A small image captioner, trained from scratch.
Model: encoder norm rmsnorm, encoder patch size [8, 8], decoder norm layernorm.
Rows from block 5 of the image encoder of a small image captioner, named by matrix and row number. Rows with one number within an expert belong to one neuron, the router's apart. Each number is 128 + 24 x the weight over its row's rms, rounded and kept within 0 to 255. All counts start at 0.
Before each expert's rows are labels from the 100 images, of 14976, where the router gives the expert most weight on average: "top examples" is what is common among them. Only what is clearly more common there than usual is listed. The data: rendered made-up planets.
# router: slot weights (encoder.blocks.5.mlp.router.weight, 8x128, trained with AdamW), inputs 0-127
# up: expert up (encoder.blocks.5.mlp.up, 8x64x128), inputs 0-127
# down: expert down (encoder.blocks.5.mlp.down, 8x128x64, transposed), outputs 0-127

# expert 5
top examples: full; glowing rim; desert world
router.5 [114 142 133 118 159 130 128 126 159 137 146 134  97 138 171 163 170  97  89  74 130 131 112 124 158 149 138  98 165 126 127 127 110 156 101 134 135 133 101  83 152  80 136 107 121 108  80 125 158 151 120 146  75 164 133  90 124 137 143 112 125  90 145 146 136 153 110 108  97 119 159 130 162  87 142 143  96 165 139 137 142  90 144 123 107 117 149 130 131  99 140 179 115 184 143 123 123 126 126 126 165 138 103 149  94 138 129 159 143 137 138 136  91 157 134 143 145 145 122 131 116  92 168 144  89 115  84 125]
up.0 [ 91 133 154 151 134 138 141 118 148 170 129 105 177 146 102  63 128  95  58 143 118 108 128 153 117 127 124 113  95 107 121 106 168 144 136 134 136 154 115 161 173 128 111 164  87 152 115 157 174 126  95 134 159 157 151 142 142 114 154 128 149 128 107 102 120 122 132 123 119  87 148 124 123 143 138 113 126 147 115 162 121 112 128 107  92 110 151  79 155 155 130 108 109 100 131 144  79 160 129  79 102 115 131 116 148 151 178 108 120 128 156 129 112 148 128 174 127 168 116 121 107 116 124 133 145 144 107 115]
down.0 [160 157 118  98 127 110 169 141 149 112 127 116 112 131 152 159 145 180 201 138 143 169 131 121 134 154 136 139 134 147 191 166  91 114 168 160 132 115 133 131 119 146 122  86 163 106 170 135 123 124 142 136  91 118 101  91 134  82 133 128 104 172 170 128 136 115 107 109 145 147 141 124 170 105 108 141 127 117 100  73 128 150 128 120 137 116 115 171 132  98 153 133 120 124 171 142 114  91 174 153 140 133 156 150 144 108 121 150 160 135 116 106 147 131 127  96 125 120  90 114 130 122 123 141 109 111 112 136]
up.1 [109 124 129 140 151 146 138 139 113 118 153 147 103 127 140 127 126 108 136  82 124 102 111 104 143 113 142 121 122 155 133 145 152 159 175 158 145 130  73 114  90  94 115 151  88  96  93 111 142 116 118 113 123 145  66 150 124 109 101 122  79 111 136 125 123  96 112 130  93 113  89  91 143 128 144 151  90  99 119 129 127  90 101 114  95 140 152 141  90 116  95 122 129 154 179 152 122 143 140 126  90 130 137 155 147  95 102 113 177 128 123 145  61 158 159 144 151 104 120 146 125 134 172 110 112 147 107 136]
down.1 [143 151 121 136 138 111 125  96 186 131 107 134 175 128 161 139 141 128  78 147 134 147 161 142 125 136 110 141  75 136 172 121 142  79 114 100  73 124 161 152 156 151 129 123 144 149 146 155 115 121 137 124 104 130 140 112 114 116 130 121 150 151 127 145 146 135 123 108 132 136 133 154 105 106 136 136 163 152 122 105 138 132 137 128 133  66 132 121 191 132 157 104 119  65  71 121  77 133 149 119 187 124 103 163 116 125 134 143 109 140 153 142 146 131 128 165  81 131 136 148 141 138  83 127 123 115 133 151]

# expert 3
top examples: ocean world; glowing rim; full
router.3 [ 94 131  92 149 139 113 155 117 104 157 104 109 170  83 151 115 143 147  89 128 142 160 175 133 122 159 101  82 124 138 158 160 102  94  79 163 100 131 110 100 143 140 134 122 130 140 159 129 112 121 155 114 102 128 147  94 131 110 169 152 104 162 139 130 117 102 113 100 116 136 128 136  90 133 140 122 119 160 101 123 169 165 117 157 125 125 120 153 117 166 165 124  78 108  95 151 101 155 173 143 135 144 139 117 137  92 148 131 164 173  78 122  99 149 141 149 124 132 162 146 148 105 131 132 139 120 112 118]
up.0 [132 175 137 131 158 115  99 113 146 123 131 113 118 161 129 137 156 131 104 143 142  86 119 172 113 109 166 121 159 108 144 139 150 138 122 136 113 149 133 141 115 117 180  80 139 109 135 126 126 138 129 135 118 140 110 140 153 132 110 142  96 163 136 137 125 141 131  94 170  97 120 155 184 141  88  79 132 134 113 161 113 133 145 130 127 155 130 154 132 171 153  92  90 125 113 207 115 139 153 143 151 154  89 119  59 126 176 116 159 113 132 122 160 108 116 115  78 117 131 141 126 131 118 166 149 124 129 147]
down.0 [105  99 112 137 122 147 172 122 140 135 105 119 121 133 130  72 102 119 132 103 129 135 148 104 123 112 109 102 116 139 110 118  96 148 154 146 123 149 111 135 172  83  99 163 101 139 114 144 113 150  94 128 141 127 120 118 102 124 129 129 146 121 141 121 125  96 150 178 158 124 135 148  95 122 111 135  99 113 166 118 134 136 115 142 113 122 127  98 164  87 125 172 168 108 139 104 128 195  94 149 113 104 126  93 213 113  70 119 140 131 124 133  72 135 137 130 126 134 109 101 117 143 140  67 124 134 133 106]
up.1 [ 94 126 142 102 134  64 100 130 139 152 149 139  95 149  81 137 101  67 132  78 119  89 127 137 120 109 130 150 101 116 161 144 108 143 116 123 130 148 143 102 152 122 153 138 114 151 150 167 134 123 167  87 185 109 143  93 137 141 143 127  79 123 187 145 122 146 136 103 156 129 141 124 119 118 130 101 126 104 141 130 147  86 141 154  93 161  89 158 120 147 144 110 143 144 170 116 120 107 170 117 137 142 126 130 100 133 130 154 103 128  97 146 133  90 147 117 144 108 104 124 119  91 126 112 141 143 138 177]
down.1 [138 134 145 121 127 148 180 106 140 155  95 144 106 149 148 138 125 178 119  87 103  99 122 134 125 140 113  97 130 117  88 115 150 126 109 153 142 118 126 126 155 188  94 152 145 127 117  90  84 123 126 148 146 165 119 148 135 114 121 159 163 161  97 106 122  76 102 160 136 169 108 109 168 137  97 127 151 150  95 115  91 174 142 111 135 111 157  97 150  93 111 174 116 141 140 159 116 141  93 146 146 149 155 134 135 141  92 134 142 104 104 116 126 159  84 118 140 137 118  90 118 136 149 139 104 134 143 165]

# expert 2
top examples: crescent; lava world; moons: zero
router.2 [120 116 121 153 140 164 139 168 140 142 114  95  84 128 121 150 159 106 161 131 140 133 149 136  95 105 157 137 115 120 142 133 160 147 114 139 126 116 168 160 136 111 102  96 125 119 112 122  85 115 109 116  96 123 125 107 146 114 107 119 118 158  94 100 103 103 149 143 122 124 148 105 159 141 114 101  99 109  97  78  80 134 170 139  98 177 121 118 157  92 110  79 110 139 163 140 146 133 103 151 149 130 142 113 157 160 176 124 103 150 125  84 173 149 153 139 120 153  79 157 161 126 127 125 140 170  99 127]
up.0 [140 118 127 129 136 177 132 129 115 103 135 158 118 119  83 100  81 138 132 180 152  90 112 167 129 126 114 136 131  78  99 118 124 182 133 117 121  89 151 129 139 104 106 144 108 145 130 169 112 112 166 102 112 120 139 112  81 107 143 117  94 142 105  85 136  97 112 117 159 141 161  86 126 127 136 107 139 106 107 140 146 169 164 177 139 162 154 108  80 105 142 138 164 119 131 125 141 106 139 114 106  89 125 127 112 114 176 142  83 170 139 149 119 120 160 118 119 137 132 127 111 125 145 131 112 153 160 102]
down.0 [104 162 141 133 118  90 136 129 137 143 140 133 140 129 184 133 188 110 125  95 127 162 138  87 121 115 157  98 141 156 140 128 112 115 125 153 112 136 102 121  93 156 157 120 143 129 106 119 119 153  96 153 155 115  97 160 142 151 117 148 161 130 172 161 158 152 148 114  68 120 105 175 131 111 124  99 117 153 149  98 121 110  91  92 135  90 100 141 153 164 109  97  78 140 116 122 103 159 100 125 148 158 130 115 129 134 102 121 158 103 111 106 140 143  88 133 164 104 117 139 166 150  83 129 134 115 110 136]
up.1 [124 147 128 117 145 126 139  78 123  99 137 111  75 159 129 106 150 132  72 103 155 109 128 130 105 134 177 160 125 114 113 156 146 156 125 176  83 119  99 153 151 130 141 115 174 156  96 151 156 119 141 126  98 136 136 107 154 116  96 167  84 112 124 142  91  77 130 162 116  81 108  93 121 103 153 118 109 167 123 160 113 148 103 130 116 125 125  93 104 110 114  94 123 113 108 107 111 133 133 118 145 159 155 120 138  88 106 128 157  96 145 117 118 113 116 102 174 130 151 117 100 146 127 121  95 119 147 156]
down.1 [130 130 108 139 102 112 127 167 113 158 113 133 134 109 158 180 132 139 163 136 112 153 117 134  94  96  84 105  93 152 128  98  91 109 124 111 203 121 114  97 126 134 142 100  94  68 131  92 118 150 128 120 163 131 150 125 117  91 137 101 156 169 127 112 159 198 129  73 129 159 172 151 108 143 115 138 167 103 103 119 148 142 133 111 148 123 119 155 162 118 117 159 136 122 134 118 126 140  96 123 135 115 104 162 131 158 151 101 117 132 118 132 145 153 122 131 100 110  98 125 153 127 134 126 133 159 129  91]

# expert 6
top examples: rings; moons: three
router.6 [122 150 119 161 154 107 100 112 117 136 129 117 133 145 116 138 145 112 114 152 158 103  98 152 124 114 152 161  88 152 145 108 106 129 107 158 150 155 146 150 164  99  85 193 153 160 133 140 164 156  76  99  94 111 109 137 126 158 129 167 127 129 124 144 129  84 143 119 156 146 144 100 117 112 148 121  82 132 131 160 138 125 156 144 103  99 142 101 137 118 107 160 132  85  94 138 103 118 170 100 102 113 106 127 117  96 103 103  92 126 162 150 113 104 102  97 129 182 137 135 129 168 138 130 123  87 150 125]
up.0 [124 102 153 145 135 171 139 110 149 134 138 143 133  87 125 102 114 119 118 120 165 158 166 128 106 131 115 107 160  82 138 126 154 145 166 126  94 143 150 163 151 146 107 134 159 139 125 148 121 155 186 125  77 127 138 134 106 120 143 140 140 162 157 189  82 131  87  96  97 134  84 119 152 134 166 164 106 123  95 116 130 127 107 129 160 108 133 154  98 126 127 124 181 149 141 127 120 128 140 121 106 155 143 140 144 110 129 140 154 151 133 126  86 154 108 172  82 152 109 119 127 135 103 130 103 166  93 152]
down.0 [101 149 112 121 134 139  93 155 117 140 101 154 145 183 148 107  98 128 111 130 130 122 106 122 139 157 137 151  56 104 125 109 109 150 108  96 188 120 115 137 127 144 138 157 101 110 126 111 135 107  62 164 168 141 100 139 129 123 109 134 101 117 124 108 144 151 127 165 151 121 131 157 151 124 126  98 151 108 131 129 122 107 125 108  97 131 131 175 121 160 122 127 108 141 149 112 100  99 100 138 110 159  89 120 113 135 108 100 138  97 111 139 140 114 134  73 134 177 159 133  90 159 137 142 173 103 179 127]
up.1 [ 98  84 149 158 138 135 149 131  84 177 132 138  97 105 112 133 115 123 137  71 132 174 119 150 128 122  92 154 103 126 165 135 148  92 164 114 133 110 147 138 159 118 123  82 130 114  88 138 129 151 170 160 134 158 153 123 115 164 142 129 154 138 161 152  95 109 135 119 137 120 100 121 151 110 174 118 143 104 139  90 113 131  90 113 161 126 113 149 104  82 130 109 124 117 144 150 120 115 149  92 146 120 132 153 105 117 133 146 131 157 102 119  88 110 101 172 161 125 124 134 142 136 175 132  97 178  91 133]
down.1 [131 160  89 108 155 157 144 109 158 132 157 133 126 165 153 105 106  95 146  98 120 110 171 129 142 130 201 103 120  89 123  88 101 110 129  81 144  72 113 140 101 119 124 143  99  88 143  95  99 113 101 133 118 141 123 150 147 107 113 157 135 146 150  85 133 154 147 162  96 122 165 135  87 138 122 120 113 137  97 113 154 117 126 148 112 153 140 101 117 137 160 100 117  98 121 137 100 124 101 143 122 125  73 106 182 116 122 116 108 126 163 142 133 120 142 139 161 121 141 105 135 103 125 103 178 130 147 123]